From a checkpoint of a small encoder-decoder image transcriber: encoder num experts 8, decoder layers 7.
Rows from block 2 of the image encoder, named by matrix and row number. Rows with one number belong to one neuron. Each number is 200 + 30 x the weight over its row's rms, rounded and kept within 0 to 999. All counts start at 0. After the name is the row's rms in percent of the matrix's.
# fc1: MLP up (encoder.blocks.2.mlp.fc1.weight, 1536x256), inputs 128-255
# fc2: MLP down (encoder.blocks.2.mlp.fc2.weight, 256x1536, transposed), outputs 128-255
fc1.755,091,244,210,213,249,195,173,157,168,169,216,203,197,153,201,213,180,194,208,222,217,193,227,190,177,240,247,158,195,214,253,256,195,219,243,212,157,220,224,138,176,196,217,203,191,200,149,227,176,167,152,227,199,171,203,213,217,158,178,177,247,161,178,229,217,164,143,230,170,226,178,237,217,206,173,240,193,225,195,149,227,192,198,217,251,212,194,164,187,198,194,178,218,215,189,207,226,220,198,180,222,200,223,131,204,170,234,208,191,223,260,174,161,202,208,227,200,142,154,201,215,198,211,238,188,233,161,168,201
fc2.755,090,244,242,244,224,201,202,201,275,207,210,200,199,140,207,224,198,210,196,196,175,155,158,204,220,271,182,189,179,174,154,260,196,248,202,190,191,219,226,229,203,219,168,195,214,191,218,211,187,148,158,258,245,151,226,194,176,220,152,201,163,224,185,184,170,208,219,181,203,189,169,216,184,178,178,250,183,187,170,221,197,235,241,165,172,161,156,187,213,197,156,214,203,220,179,180,190,115,199,201,185,167,213,203,189,235,176,203,176,215,229,193,261,230,213,207,200,129,197,228,225,189,148,143,183,222,209,189,172
fc1.756,065,241,219,238,177,194,237,203,167,281,194,217,180,154,197,97,185,202,185,180,182,235,167,174,151,208,212,186,139,197,150,221,207,201,190,198,238,186,209,202,190,150,234,218,190,184,304,221,163,175,192,168,275,224,188,174,160,224,201,171,196,224,228,206,188,191,179,203,185,206,214,167,187,182,177,210,210,204,190,212,238,185,243,238,178,243,202,173,246,202,164,199,175,197,164,233,191,209,205,205,199,218,216,227,214,221,209,193,192,233,163,238,198,217,232,213,171,208,213,210,214,215,202,236,198,194,184,216,194
fc2.756,073,171,193,149,200,179,256,156,182,209,180,215,163,296,182,188,200,213,216,183,148,160,181,170,222,181,193,186,221,207,238,212,184,206,227,179,190,212,206,163,263,162,226,132,200,213,178,187,188,238,272,201,208,203,221,245,177,187,153,229,240,193,236,206,208,173,229,304,170,211,188,180,185,142,156,195,169,170,213,150,182,228,184,175,220,200,203,179,232,212,191,190,181,244,205,206,208,197,238,205,269,201,219,117,170,184,259,233,222,190,203,168,130,185,208,222,271,228,212,221,214,236,170,183,167,226,203,197,229
fc1.757,085,256,189,203,167,170,237,163,184,181,168,209,179,135,169,193,187,173,163,194,169,232,169,143,235,208,249,179,199,233,194,205,191,139,234,217,238,150,216,228,189,169,221,169,175,217,191,227,197,162,151,179,219,191,203,234,149,224,184,248,190,209,209,191,230,239,168,168,166,207,206,265,239,201,218,179,205,164,192,214,165,240,206,207,246,206,204,249,203,217,197,217,206,184,189,208,186,161,200,185,189,195,182,199,182,134,187,223,244,231,148,243,253,199,213,272,156,170,161,206,199,180,159,212,206,205,192,172,254
fc2.757,086,176,218,204,244,172,141,168,185,188,188,204,226,215,182,251,188,211,200,215,233,182,208,200,207,188,187,219,178,196,145,232,201,212,177,152,228,196,209,235,247,191,213,201,169,197,226,180,209,188,231,138,217,196,206,188,272,193,163,163,180,171,182,173,251,226,206,177,165,234,239,224,175,248,187,142,168,229,210,205,159,112,247,244,194,231,207,186,227,154,231,217,208,198,241,168,231,294,193,140,191,205,235,189,210,178,275,189,179,185,216,181,181,165,240,211,202,249,186,219,181,222,207,231,235,199,157,259,162
fc1.758,046,139,216,187,178,140,181,227,193,206,172,200,198,204,281,256,125,211,207,218,184,187,176,229,187,249,234,222,241,186,130,174,200,197,184,274,199,208,115,155,157,158,222,183,230,194,176,244,187,192,208,194,159,226,181,247,201,195,226,148,194,238,212,200,227,197,168,214,191,177,217,206,215,212,215,180,254,191,180,158,202,193,225,239,165,154,170,214,206,228,194,204,247,235,209,178,196,251,166,210,159,224,201,171,243,158,181,206,194,194,226,167,210,232,230,172,238,296,216,165,190,174,209,179,196,211,200,172,214
fc2.758,048,224,217,252,187,144,209,158,219,165,205,173,192,200,208,162,241,195,189,199,213,214,196,191,241,151,187,202,203,236,172,224,224,203,273,188,196,183,231,211,263,222,206,214,194,135,195,158,224,207,202,173,222,183,206,190,219,273,229,255,198,179,203,186,184,195,207,188,208,268,166,234,188,180,150,228,192,184,207,214,198,200,239,179,206,229,190,292,192,188,167,177,173,155,209,233,210,171,219,187,179,156,219,242,192,191,211,172,200,163,230,243,242,136,184,227,224,214,210,215,186,224,199,179,197,170,193,195,191
fc1.759,087,211,198,246,201,245,209,235,216,180,200,221,273,170,188,167,229,156,120,209,200,126,156,186,247,208,210,235,255,180,206,195,214,155,164,249,185,150,240,172,206,222,236,216,212,230,244,192,230,196,235,187,207,223,168,182,179,175,146,232,154,182,211,153,222,195,198,250,185,184,249,178,247,163,197,164,252,198,185,191,191,266,230,199,207,189,162,187,194,212,224,206,183,226,224,201,192,218,163,175,190,222,225,188,163,194,177,142,166,196,176,205,189,184,175,192,241,210,212,123,228,233,270,182,174,225,197,224,241
fc2.759,082,199,157,169,168,207,191,197,234,198,181,207,264,211,215,214,206,226,207,166,212,189,218,256,204,199,208,214,139,121,186,191,201,214,230,187,213,213,210,205,211,253,184,164,199,149,201,164,167,232,139,189,198,236,214,158,163,209,173,223,236,209,191,205,185,237,201,218,190,229,211,181,215,201,258,170,127,222,215,156,195,185,217,255,231,242,168,229,188,259,178,230,192,153,222,204,159,228,187,127,192,168,244,197,224,204,180,224,178,189,216,200,197,205,191,219,228,216,154,222,192,211,245,231,159,186,213,223,215
fc1.760,076,195,165,237,205,211,214,167,193,193,232,230,174,189,179,215,182,192,139,221,190,182,199,235,192,209,180,194,214,208,224,192,224,224,206,159,234,220,188,236,215,149,173,204,227,179,243,179,164,152,230,232,199,224,210,215,243,186,197,202,211,181,183,200,154,179,236,171,269,254,202,180,169,230,209,260,144,205,132,215,166,214,171,194,240,204,166,244,218,196,177,204,195,196,189,184,188,217,222,163,242,142,147,209,214,217,223,246,189,286,234,194,213,195,157,175,184,228,197,194,216,161,223,198,203,158,220,190,213
fc2.760,084,180,194,184,224,178,207,242,209,259,228,162,242,160,209,223,214,178,248,234,143,187,252,192,185,212,203,198,174,210,156,192,163,167,266,234,203,201,200,126,118,212,202,206,165,229,212,188,212,170,192,239,241,212,178,200,229,217,192,175,213,233,201,234,191,237,158,204,184,126,181,141,197,249,223,231,237,149,254,159,177,179,208,204,200,198,171,219,178,199,142,202,214,212,247,229,185,171,199,206,159,196,186,239,206,226,173,193,181,225,193,178,246,173,193,223,225,175,199,186,273,232,208,169,246,204,203,238,258
fc1.761,041,218,178,176,168,225,198,238,233,155,233,166,227,153,121,218,188,215,188,226,182,121,228,192,239,233,136,192,222,216,139,142,254,238,181,186,187,167,212,201,243,266,246,228,191,221,176,196,187,205,237,235,226,238,155,194,203,240,194,247,141,194,259,236,191,225,234,198,217,168,209,156,235,194,179,212,227,203,162,200,198,190,229,195,190,191,175,219,191,202,203,179,206,197,196,144,164,231,211,203,219,182,183,230,125,250,202,186,222,210,175,150,128,211,199,186,246,200,150,225,229,142,208,271,204,208,152,195,189
fc2.761,046,211,214,266,250,183,210,212,160,263,209,232,174,228,310,224,269,196,191,171,199,180,218,208,220,206,211,240,249,211,275,169,181,144,201,211,150,181,235,190,174,214,175,202,188,207,190,214,172,195,197,182,151,157,195,241,228,205,224,177,168,257,215,205,204,226,167,207,191,211,167,212,186,205,238,138,188,153,225,202,150,203,214,197,198,165,211,222,226,224,179,163,266,182,189,209,226,195,189,194,168,212,225,218,261,122,197,208,214,190,239,222,150,240,165,196,174,204,216,213,209,199,208,173,222,195,235,223,196
fc1.762,078,193,237,178,167,150,184,214,208,227,206,230,198,179,224,198,156,256,220,219,197,120,180,186,227,179,219,223,212,262,177,209,190,163,205,232,207,188,174,186,264,219,192,194,194,241,191,171,226,200,179,206,181,189,184,253,264,209,184,201,251,246,240,171,213,177,244,158,187,260,194,242,228,166,211,225,161,133,183,218,225,189,192,195,177,216,213,206,171,203,198,142,218,206,159,228,175,205,203,266,218,176,243,215,201,222,292,193,146,217,192,189,168,205,263,223,250,191,198,155,225,200,179,135,167,163,187,142,236
fc2.762,069,278,171,171,168,195,198,223,211,167,194,185,206,149,193,200,210,146,226,220,194,192,203,240,218,219,190,224,202,256,169,216,216,189,194,232,221,205,176,189,205,203,233,191,198,159,209,259,164,226,189,178,182,194,224,207,181,242,165,245,159,210,232,179,203,207,146,173,190,174,223,203,182,239,203,200,170,203,191,200,160,196,196,177,200,147,161,238,236,192,197,199,181,171,173,267,223,208,210,163,155,227,196,148,252,187,152,123,214,214,250,192,181,193,188,136,172,220,218,216,228,155,326,174,157,180,234,212,173
fc1.763,027,193,265,194,219,179,234,156,204,161,197,225,239,186,186,193,221,213,200,236,227,193,212,206,273,164,154,252,240,250,235,179,156,186,197,192,159,233,191,217,198,215,214,213,184,237,243,192,198,198,164,198,188,171,206,218,206,208,169,216,202,237,200,211,215,231,259,152,199,191,222,166,206,254,197,245,197,151,161,203,158,145,191,140,245,204,203,158,228,245,164,216,172,152,240,191,207,160,176,260,227,198,179,186,232,199,186,191,196,257,188,234,163,223,193,173,262,182,213,201,203,266,200,218,179,207,206,185,148
fc2.763,031,210,123,230,222,256,175,192,222,257,215,243,203,131,228,191,245,230,192,158,244,218,177,171,189,229,228,179,192,196,184,254,182,238,149,233,210,239,188,136,206,209,157,202,245,187,119,176,173,182,215,168,206,169,146,184,181,215,192,200,220,200,183,176,194,182,192,237,195,182,194,204,195,115,181,121,172,189,174,192,227,253,219,217,197,207,198,223,184,164,241,164,234,194,188,179,241,215,197,187,184,250,186,158,192,206,225,211,193,161,193,188,237,162,123,186,163,164,188,189,232,196,241,160,198,144,197,224,238
fc1.764,105,201,250,205,191,239,214,178,232,207,236,227,219,195,200,178,190,209,155,226,205,231,203,168,214,219,138,178,183,169,244,189,198,233,199,241,236,185,131,167,194,206,190,208,251,200,188,208,195,146,220,233,243,236,192,228,152,255,185,185,212,188,244,169,236,216,201,206,256,204,195,233,168,168,162,236,146,227,224,256,227,173,155,179,211,153,209,153,207,197,230,207,176,216,214,212,225,190,176,250,232,216,144,180,169,202,249,83,146,176,266,148,226,200,141,190,193,179,201,210,227,227,210,219,168,182,181,214,162
fc2.764,113,236,192,209,198,203,250,232,190,221,206,223,185,192,211,169,200,184,252,205,242,206,167,222,209,188,208,228,238,225,183,218,174,195,296,131,196,177,158,154,215,206,201,221,205,198,208,156,190,223,219,188,204,161,238,209,207,159,143,251,225,188,210,230,171,263,163,220,195,190,178,162,232,244,196,146,160,203,151,197,216,205,209,175,173,199,205,194,172,186,147,215,186,219,182,234,225,237,225,215,218,293,196,132,159,168,155,197,216,142,169,241,185,216,229,150,161,173,227,154,179,226,225,237,152,261,215,158,165
fc1.765,082,197,197,246,163,183,222,150,213,180,199,208,163,140,182,238,240,195,195,209,230,218,228,165,125,219,202,201,197,207,165,205,114,159,276,193,147,212,207,237,160,167,167,175,286,208,216,219,233,218,201,169,228,234,144,211,162,191,186,213,165,191,192,182,238,171,212,237,202,257,179,216,254,216,213,191,182,193,264,190,203,187,241,233,196,191,230,184,169,175,189,207,171,161,166,218,151,212,193,173,187,216,204,184,205,175,200,208,191,219,212,229,208,200,181,243,233,218,221,160,146,197,220,171,230,178,213,230,164
fc2.765,088,186,253,230,188,216,200,146,223,197,212,190,210,223,217,189,208,207,193,175,239,237,275,234,202,204,240,220,212,236,243,225,200,188,233,151,195,211,200,156,235,201,224,207,175,185,179,229,195,187,224,207,178,157,232,223,180,229,211,165,190,160,231,208,197,199,164,183,253,175,200,193,181,232,181,124,174,156,225,173,226,250,195,204,211,219,186,235,211,131,222,258,251,231,184,175,210,181,202,176,166,208,190,153,177,170,184,205,173,210,227,225,184,230,256,198,240,182,206,170,176,271,184,205,155,197,202,186,208
fc1.766,135,246,204,261,179,233,193,174,185,174,239,225,180,158,211,193,193,205,235,220,202,237,234,220,244,243,177,206,241,230,210,284,185,188,188,182,198,211,218,211,220,212,168,169,198,236,252,189,218,197,167,254,144,213,171,216,228,191,180,253,237,157,165,178,211,209,214,198,234,200,223,191,163,208,198,276,224,168,203,185,164,197,207,159,182,165,205,159,236,129,226,223,184,170,179,206,210,189,189,271,257,213,170,130,179,185,212,209,235,231,242,185,190,144,237,191,157,234,214,224,233,213,216,263,170,201,196,162,227
fc2.766,125,177,202,252,213,203,186,185,229,160,241,208,154,233,234,193,150,216,164,200,132,184,176,221,207,216,200,132,147,183,202,216,188,231,257,127,251,196,230,205,178,231,139,190,174,220,175,228,175,207,192,213,230,221,166,190,234,221,234,205,173,124,227,181,244,168,239,162,206,246,212,195,178,234,216,140,247,229,173,212,192,183,199,181,150,192,194,173,185,208,250,152,205,154,208,165,160,216,232,210,193,250,207,218,182,204,213,277,218,157,209,183,216,234,185,234,185,188,225,133,190,199,235,182,201,200,212,249,251
fc1.767,122,190,214,168,196,172,200,214,171,185,192,170,215,207,198,209,174,216,213,226,225,207,228,231,167,192,175,163,233,201,177,202,202,263,128,163,193,170,217,208,160,183,222,210,251,185,147,184,209,266,212,229,192,185,190,219,249,192,196,221,228,212,251,202,189,183,155,180,189,247,203,172,172,205,232,150,162,201,184,200,225,208,208,170,163,145,152,215,205,192,224,196,187,226,226,246,204,234,198,170,191,171,198,199,217,253,165,215,221,219,192,226,244,251,241,147,197,245,166,283,135,176,204,218,212,244,191,260,157
fc2.767,121,175,186,206,198,249,212,214,235,214,204,240,247,230,231,231,207,181,162,244,206,167,236,205,193,202,220,212,180,198,250,226,221,174,215,188,193,198,209,162,212,192,284,179,170,165,169,163,213,221,153,179,265,223,206,228,195,264,171,248,214,178,183,176,184,224,205,216,216,265,201,198,263,205,197,161,203,194,182,218,211,229,186,234,222,226,192,140,181,199,254,195,228,237,277,152,151,181,164,205,224,228,207,196,166,157,235,173,221,245,220,205,183,195,236,263,164,156,209,169,198,213,204,214,223,222,150,203,214
fc1.768,109,217,185,166,209,225,209,249,207,170,217,268,243,224,254,186,194,211,208,154,207,213,166,175,207,184,219,222,174,172,240,151,174,220,264,159,173,231,184,156,221,143,218,223,220,257,189,201,210,190,179,152,199,210,214,197,213,165,233,200,174,224,230,231,226,172,182,195,197,195,198,221,284,216,246,205,229,221,221,214,171,189,157,174,226,199,207,217,219,142,196,240,166,175,248,166,185,201,251,189,229,258,207,202,160,189,196,223,264,148,214,185,117,220,207,198,223,203,242,198,161,212,190,172,217,130,152,213,199
fc2.768,121,178,238,198,206,207,136,179,204,140,204,175,209,169,209,197,209,257,175,214,210,197,209,217,211,215,207,184,190,162,164,179,187,205,189,226,194,164,203,213,222,221,168,224,188,212,189,200,156,198,180,214,168,197,209,195,205,172,180,198,242,224,201,225,209,240,192,186,165,226,195,186,191,163,168,158,120,232,179,196,231,220,215,207,170,177,253,187,205,251,189,184,193,208,237,178,201,242,144,148,206,188,241,238,139,232,220,204,155,216,164,261,149,199,179,257,203,248,219,221,225,164,195,202,230,236,208,237,158
fc1.769,120,189,224,183,227,166,136,229,218,213,200,242,220,240,185,218,156,177,184,163,279,155,210,183,165,258,223,226,247,179,174,182,225,231,215,183,184,213,199,203,188,161,193,196,215,150,200,197,204,179,166,186,183,216,210,160,193,220,213,217,206,229,178,220,151,215,229,223,233,174,207,205,154,238,177,195,164,210,237,212,239,218,190,168,215,183,166,197,112,199,167,230,252,248,201,188,254,196,211,203,211,230,177,233,221,187,215,207,190,162,235,135,184,161,209,191,151,230,165,187,239,181,203,209,240,179,201,200,172
fc2.769,123,186,213,176,176,241,226,215,200,194,196,228,204,219,213,284,227,185,176,195,177,208,247,279,169,179,160,104,207,211,167,235,172,174,185,197,158,220,185,170,200,196,158,201,198,194,246,229,190,199,227,217,204,266,238,159,193,226,144,162,195,174,222,167,197,250,147,230,273,192,219,192,213,198,181,184,222,197,214,167,190,181,195,241,182,276,167,179,226,144,196,238,213,178,201,202,202,183,207,217,154,141,211,203,258,189,216,168,221,204,209,182,218,191,217,185,177,212,196,180,218,224,151,204,187,150,201,229,207
fc1.770,092,158,203,128,172,213,205,193,155,207,232,208,156,218,220,174,186,228,176,180,133,201,168,215,206,194,167,194,230,222,207,199,209,256,198,177,199,203,269,172,228,257,184,239,184,200,223,172,159,167,187,224,240,210,200,168,221,189,158,229,171,167,156,191,237,201,227,216,174,246,222,194,243,174,231,211,212,202,225,179,168,224,204,242,191,170,203,155,204,190,197,249,167,221,176,206,179,179,188,140,190,209,224,182,157,206,200,179,135,137,196,186,162,238,212,226,213,223,207,187,229,146,215,200,176,208,175,208,181
fc2.770,087,163,204,249,181,184,170,198,217,185,142,211,205,156,181,158,245,214,275,158,216,224,217,209,192,195,205,204,196,195,193,174,183,188,137,213,187,236,179,225,222,196,160,158,251,185,229,230,156,175,189,218,196,177,236,230,236,241,213,192,169,186,232,242,186,212,157,187,209,211,182,208,186,210,222,235,211,174,246,179,197,201,176,181,191,217,225,193,191,173,275,181,209,184,194,247,196,249,223,217,222,255,196,188,135,193,212,219,182,210,189,214,170,171,189,165,212,119,243,211,208,215,191,197,176,224,197,169,195
fc1.771,128,208,194,173,182,203,140,215,188,236,198,250,191,170,220,247,219,148,219,125,232,186,203,234,151,187,157,232,175,164,254,196,219,212,226,189,161,230,197,179,173,256,241,278,154,205,175,230,237,214,150,239,222,178,179,223,222,211,228,185,172,207,210,226,193,194,254,137,222,168,180,192,204,225,219,151,210,253,167,180,162,187,212,187,201,183,163,181,154,244,187,187,203,156,202,210,177,234,211,246,220,190,231,181,227,220,197,227,222,207,129,194,227,194,221,235,186,169,201,174,190,139,234,185,202,246,236,171,201
fc2.771,134,212,184,238,161,156,236,175,202,194,216,179,189,188,198,226,180,205,189,202,276,249,217,187,189,172,198,218,207,240,202,182,156,192,168,238,169,153,190,228,189,200,157,238,191,229,171,178,160,235,136,183,169,205,193,222,168,244,206,221,178,202,241,182,199,162,151,248,212,225,107,223,174,178,157,211,244,242,204,190,212,231,166,152,237,300,174,256,182,182,176,228,193,237,167,261,151,157,239,193,222,199,187,181,211,179,215,193,198,237,151,234,210,146,154,212,208,220,151,218,163,178,221,173,187,178,197,216,246
fc1.772,105,254,188,189,222,233,211,154,166,216,212,180,172,230,248,150,188,198,207,182,206,156,190,188,204,142,203,203,225,184,234,232,214,156,225,197,170,225,141,198,203,161,209,180,118,241,170,182,180,213,160,226,216,187,188,206,174,300,189,268,219,192,178,202,207,198,207,225,216,213,161,165,247,154,180,233,121,240,166,154,201,201,149,216,167,205,219,177,230,195,182,246,205,202,173,215,224,202,223,159,202,195,160,193,182,214,230,147,187,172,228,247,241,216,200,207,214,245,207,175,216,240,169,176,189,183,236,164,239
fc2.772,108,197,220,181,205,186,208,204,169,175,166,165,243,174,144,216,236,181,188,240,192,229,209,192,148,207,217,216,194,244,196,208,230,249,207,220,239,216,202,132,204,227,221,169,199,163,247,189,190,210,242,257,189,165,183,214,210,188,181,216,203,195,208,208,139,165,211,199,186,203,185,220,196,202,236,173,223,237,232,215,159,192,222,185,184,193,230,182,162,222,181,207,243,240,187,206,209,228,189,233,184,152,219,194,202,168,195,204,205,219,226,158,237,195,154,199,197,219,204,187,207,202,174,208,209,264,228,209,171
fc1.773,037,183,237,170,196,194,145,213,157,270,137,221,243,171,224,228,198,208,220,150,202,178,148,194,211,240,213,225,192,220,206,234,184,215,205,208,216,206,163,207,214,214,158,210,202,147,205,177,148,140,263,156,224,221,236,239,169,222,202,287,207,195,186,225,186,201,224,212,141,218,199,229,236,236,210,172,177,206,272,172,213,184,159,180,213,180,249,223,191,180,199,200,229,192,188,201,255,210,224,212,209,228,201,226,179,211,225,141,260,208,232,203,197,209,190,200,191,230,190,180,185,157,212,153,150,167,242,185,177
fc2.773,038,213,172,229,202,194,254,237,212,148,225,235,161,226,161,182,222,221,164,223,205,213,203,212,192,247,221,242,209,227,214,207,201,184,211,208,192,249,221,168,226,172,197,212,208,186,218,180,227,207,202,147,194,236,252,170,156,170,185,180,193,175,259,206,234,233,174,221,221,251,201,233,169,233,189,204,183,200,128,155,167,184,174,240,176,192,200,230,263,268,136,189,208,202,193,229,235,262,250,229,191,130,219,161,216,215,188,219,218,233,169,205,140,163,207,227,194,191,173,142,181,220,226,251,151,256,173,188,214
fc1.774,081,155,113,164,203,207,214,246,209,195,179,147,228,246,199,212,164,206,179,207,176,233,207,156,240,188,235,223,220,136,155,196,213,232,182,250,188,213,196,195,202,185,117,202,146,208,187,199,208,184,185,190,168,191,215,152,197,198,194,142,205,196,181,221,174,218,200,219,209,172,167,163,186,177,183,189,219,216,158,262,197,186,207,181,214,247,252,162,178,189,206,169,230,165,158,197,261,172,183,181,166,223,173,158,199,186,237,162,240,133,210,219,208,204,207,219,218,158,197,251,204,157,214,255,200,204,220,182,258
fc2.774,077,205,171,224,236,256,167,202,181,202,236,180,178,182,210,215,198,246,216,174,186,157,231,240,226,179,229,176,188,155,237,174,198,208,239,215,149,195,193,151,136,197,238,246,217,231,227,189,191,185,139,190,235,222,231,217,219,202,137,214,251,200,145,171,190,157,196,196,168,158,225,171,244,232,178,174,249,218,239,186,191,206,229,226,190,177,210,198,183,231,206,190,187,242,181,146,166,187,216,146,196,186,194,205,153,196,224,184,124,196,198,183,232,197,217,195,195,167,171,226,198,152,247,186,160,210,260,228,193
fc1.775,130,225,144,138,209,182,202,170,183,176,185,192,207,178,175,204,210,225,224,203,169,251,241,224,182,204,220,152,217,200,222,200,208,215,125,253,232,168,196,194,224,260,207,263,285,191,253,207,191,182,175,138,206,201,226,206,168,179,186,218,202,183,259,188,164,215,203,175,197,197,214,117,161,198,158,193,222,140,249,157,195,204,256,215,168,239,153,260,202,160,221,130,211,200,190,198,259,214,173,200,213,214,182,155,199,166,221,207,207,152,215,208,196,234,224,146,180,221,206,215,168,203,145,168,242,230,223,204,262
fc2.775,131,149,196,194,174,130,165,207,264,211,259,185,219,205,201,158,174,153,240,219,179,196,203,159,236,232,212,160,197,245,246,245,159,194,225,159,193,246,195,189,146,215,208,261,207,222,192,222,212,201,144,214,152,251,180,174,217,237,212,177,177,172,224,242,273,179,199,204,206,213,250,242,195,165,240,244,193,195,194,247,207,235,182,212,182,163,163,211,193,249,163,217,163,210,209,168,195,198,193,216,206,227,183,213,180,224,216,184,257,179,223,244,183,231,172,212,260,182,192,162,224,107,171,241,164,222,215,205,171
fc1.776,122,225,205,149,221,136,196,209,197,113,198,223,185,218,197,231,217,200,223,189,190,190,245,153,206,231,207,172,189,200,217,194,192,201,200,220,187,218,222,208,194,189,179,155,229,175,208,171,234,202,226,218,201,203,182,133,245,225,234,265,224,153,200,171,209,220,213,181,175,133,211,173,176,159,259,155,212,257,178,208,198,196,191,119,209,207,172,167,230,219,171,185,168,175,184,170,196,228,199,195,192,234,227,202,171,162,256,179,137,138,229,185,205,194,215,178,160,260,210,233,215,201,222,268,182,201,198,219,214
fc2.776,113,199,243,169,139,212,193,202,281,195,197,216,231,240,131,183,174,228,193,177,140,199,214,217,184,189,216,248,194,243,202,211,188,245,164,208,231,247,245,197,216,192,210,194,233,218,158,172,172,152,217,217,264,150,183,216,189,196,230,180,179,201,189,203,248,189,176,171,240,220,183,196,143,267,200,197,207,204,211,210,213,189,218,175,190,210,224,228,213,223,228,197,113,227,224,177,194,235,185,199,189,242,213,216,177,267,181,231,235,219,194,236,221,159,152,207,212,136,151,260,224,196,194,174,216,186,226,209,276
fc1.777,133,192,203,155,224,192,182,210,245,182,189,208,161,208,179,237,172,216,221,193,199,242,244,193,184,132,189,210,215,167,176,216,171,210,246,246,183,237,212,257,187,204,212,205,198,211,226,172,225,154,205,180,180,195,272,216,177,204,237,215,231,245,183,142,186,216,188,205,260,166,168,178,233,177,236,246,205,175,219,202,184,199,249,204,236,242,205,129,193,196,196,144,216,173,187,175,186,213,240,161,216,144,211,222,195,146,277,197,200,245,187,254,215,229,196,179,216,226,214,233,157,185,217,215,206,205,244,202,224
fc2.777,135,174,242,101,202,208,181,178,177,223,181,175,186,198,202,214,207,125,214,191,260,181,186,194,177,218,219,217,168,183,203,184,254,193,206,198,225,199,218,181,258,201,199,217,191,210,229,184,184,202,190,223,196,261,181,149,221,206,209,204,194,141,195,191,127,174,227,215,231,202,155,274,201,142,154,204,268,234,215,202,211,230,210,190,206,173,161,188,174,169,224,235,176,234,204,181,167,240,173,195,220,209,197,166,207,194,247,172,216,187,200,214,201,149,205,185,206,163,207,252,199,209,162,189,224,166,172,178,241
fc1.778,080,164,247,218,179,212,274,231,193,147,217,223,156,199,112,251,211,205,196,214,208,144,184,203,209,183,193,185,187,188,204,216,248,197,195,172,255,194,181,180,209,202,221,180,225,173,157,194,241,202,231,201,179,200,190,188,229,190,222,205,211,222,223,210,182,206,165,233,237,229,163,181,212,198,218,196,175,282,163,160,268,183,225,233,193,159,231,215,218,212,212,203,219,190,194,192,222,200,243,215,261,211,216,215,201,174,184,216,182,216,174,209,229,202,206,179,161,160,191,182,182,244,212,147,202,133,201,204,243
fc2.778,089,216,144,180,198,198,156,200,167,222,166,219,159,174,214,168,198,147,168,189,209,230,215,175,181,182,231,208,191,207,200,206,225,151,217,201,180,172,193,310,174,160,222,196,215,232,206,223,213,267,219,180,183,272,214,247,195,271,204,217,208,188,197,245,197,186,184,217,195,183,200,212,183,238,199,206,180,213,216,223,206,211,252,210,197,230,166,177,252,213,133,183,167,207,196,229,180,161,148,273,236,191,177,230,193,158,187,187,221,200,247,207,209,156,173,206,238,240,201,227,153,188,183,180,202,188,210,181,202
fc1.779,048,229,216,199,200,247,155,197,191,222,220,167,202,217,126,189,193,163,235,178,156,255,207,172,154,226,263,238,202,224,231,218,198,230,180,226,246,142,187,148,164,180,176,181,208,195,205,217,160,234,205,175,207,145,203,234,244,176,267,236,236,179,246,223,204,204,178,125,197,229,221,226,199,192,207,168,187,199,192,202,182,213,229,162,206,194,158,175,189,175,239,232,209,218,182,216,218,173,180,189,188,186,225,167,185,181,235,224,236,255,195,231,221,199,234,221,173,244,190,213,182,210,188,198,166,177,191,168,278
fc2.779,047,240,238,231,201,208,203,241,192,141,171,218,197,200,262,142,171,217,138,177,210,186,226,234,229,212,158,178,156,208,225,299,233,237,177,207,210,247,211,191,200,241,250,218,273,159,192,162,197,172,187,200,196,187,182,196,220,220,193,163,186,194,211,189,253,208,237,215,238,152,171,171,231,204,166,181,222,178,237,202,232,236,203,225,182,207,222,205,225,227,138,225,205,181,200,161,191,206,200,203,190,162,187,211,183,172,216,218,212,167,184,174,222,221,243,186,185,197,227,156,194,241,198,230,197,276,154,216,189
fc1.780,054,216,239,249,137,186,170,225,213,212,171,230,220,151,150,190,189,209,257,232,224,239,172,187,241,207,142,203,183,207,138,234,178,258,191,208,224,193,202,146,171,179,175,196,158,124,187,243,258,186,178,179,201,209,211,217,271,192,187,179,261,202,198,192,244,212,252,199,185,138,170,220,225,204,219,218,197,237,193,163,196,199,229,181,214,244,223,190,158,175,258,179,210,217,224,214,225,203,236,245,275,240,226,195,216,252,167,246,257,174,205,172,179,197,194,197,225,209,213,187,206,181,187,169,179,198,190,174,239
fc2.780,060,175,131,182,228,189,271,216,166,231,206,199,123,199,192,166,233,188,230,206,179,149,210,149,190,231,230,197,226,207,179,215,153,210,184,232,196,207,200,146,156,231,279,191,180,216,216,194,207,199,227,218,169,198,187,233,207,153,224,186,211,171,186,200,161,206,207,215,184,183,190,205,212,203,163,197,181,120,203,209,190,211,198,183,178,184,150,198,184,227,166,141,230,229,230,235,154,171,190,166,196,203,189,197,200,249,239,171,214,174,225,179,214,253,199,199,156,201,143,179,169,211,212,211,215,187,199,177,213
fc1.781,062,224,213,210,165,203,199,228,191,228,175,242,208,223,208,170,177,208,174,180,214,216,197,174,219,196,215,214,219,218,205,182,138,193,222,177,196,241,177,202,210,257,223,213,202,203,236,206,186,218,211,146,204,162,141,182,184,164,176,175,163,202,180,182,176,218,213,236,225,187,129,129,177,191,213,208,192,210,195,203,164,258,181,167,257,208,169,208,253,233,184,202,162,214,184,162,131,254,137,233,177,168,211,206,181,228,202,180,149,176,187,153,187,218,216,178,208,170,227,183,182,200,130,193,217,156,218,229,187
fc2.781,064,186,232,198,193,238,204,256,239,210,204,206,234,208,206,173,216,172,212,234,240,186,213,230,128,193,236,197,183,182,216,176,176,251,230,190,170,180,213,239,177,184,187,175,198,192,215,122,195,178,204,181,245,236,223,179,241,195,220,174,224,165,181,217,137,163,225,164,186,149,153,230,186,160,191,224,198,245,182,175,194,202,203,231,119,223,244,206,188,245,239,155,198,170,215,220,211,191,207,203,193,161,218,197,207,212,194,170,186,189,159,177,187,217,200,189,257,238,172,178,188,204,209,212,229,246,192,172,165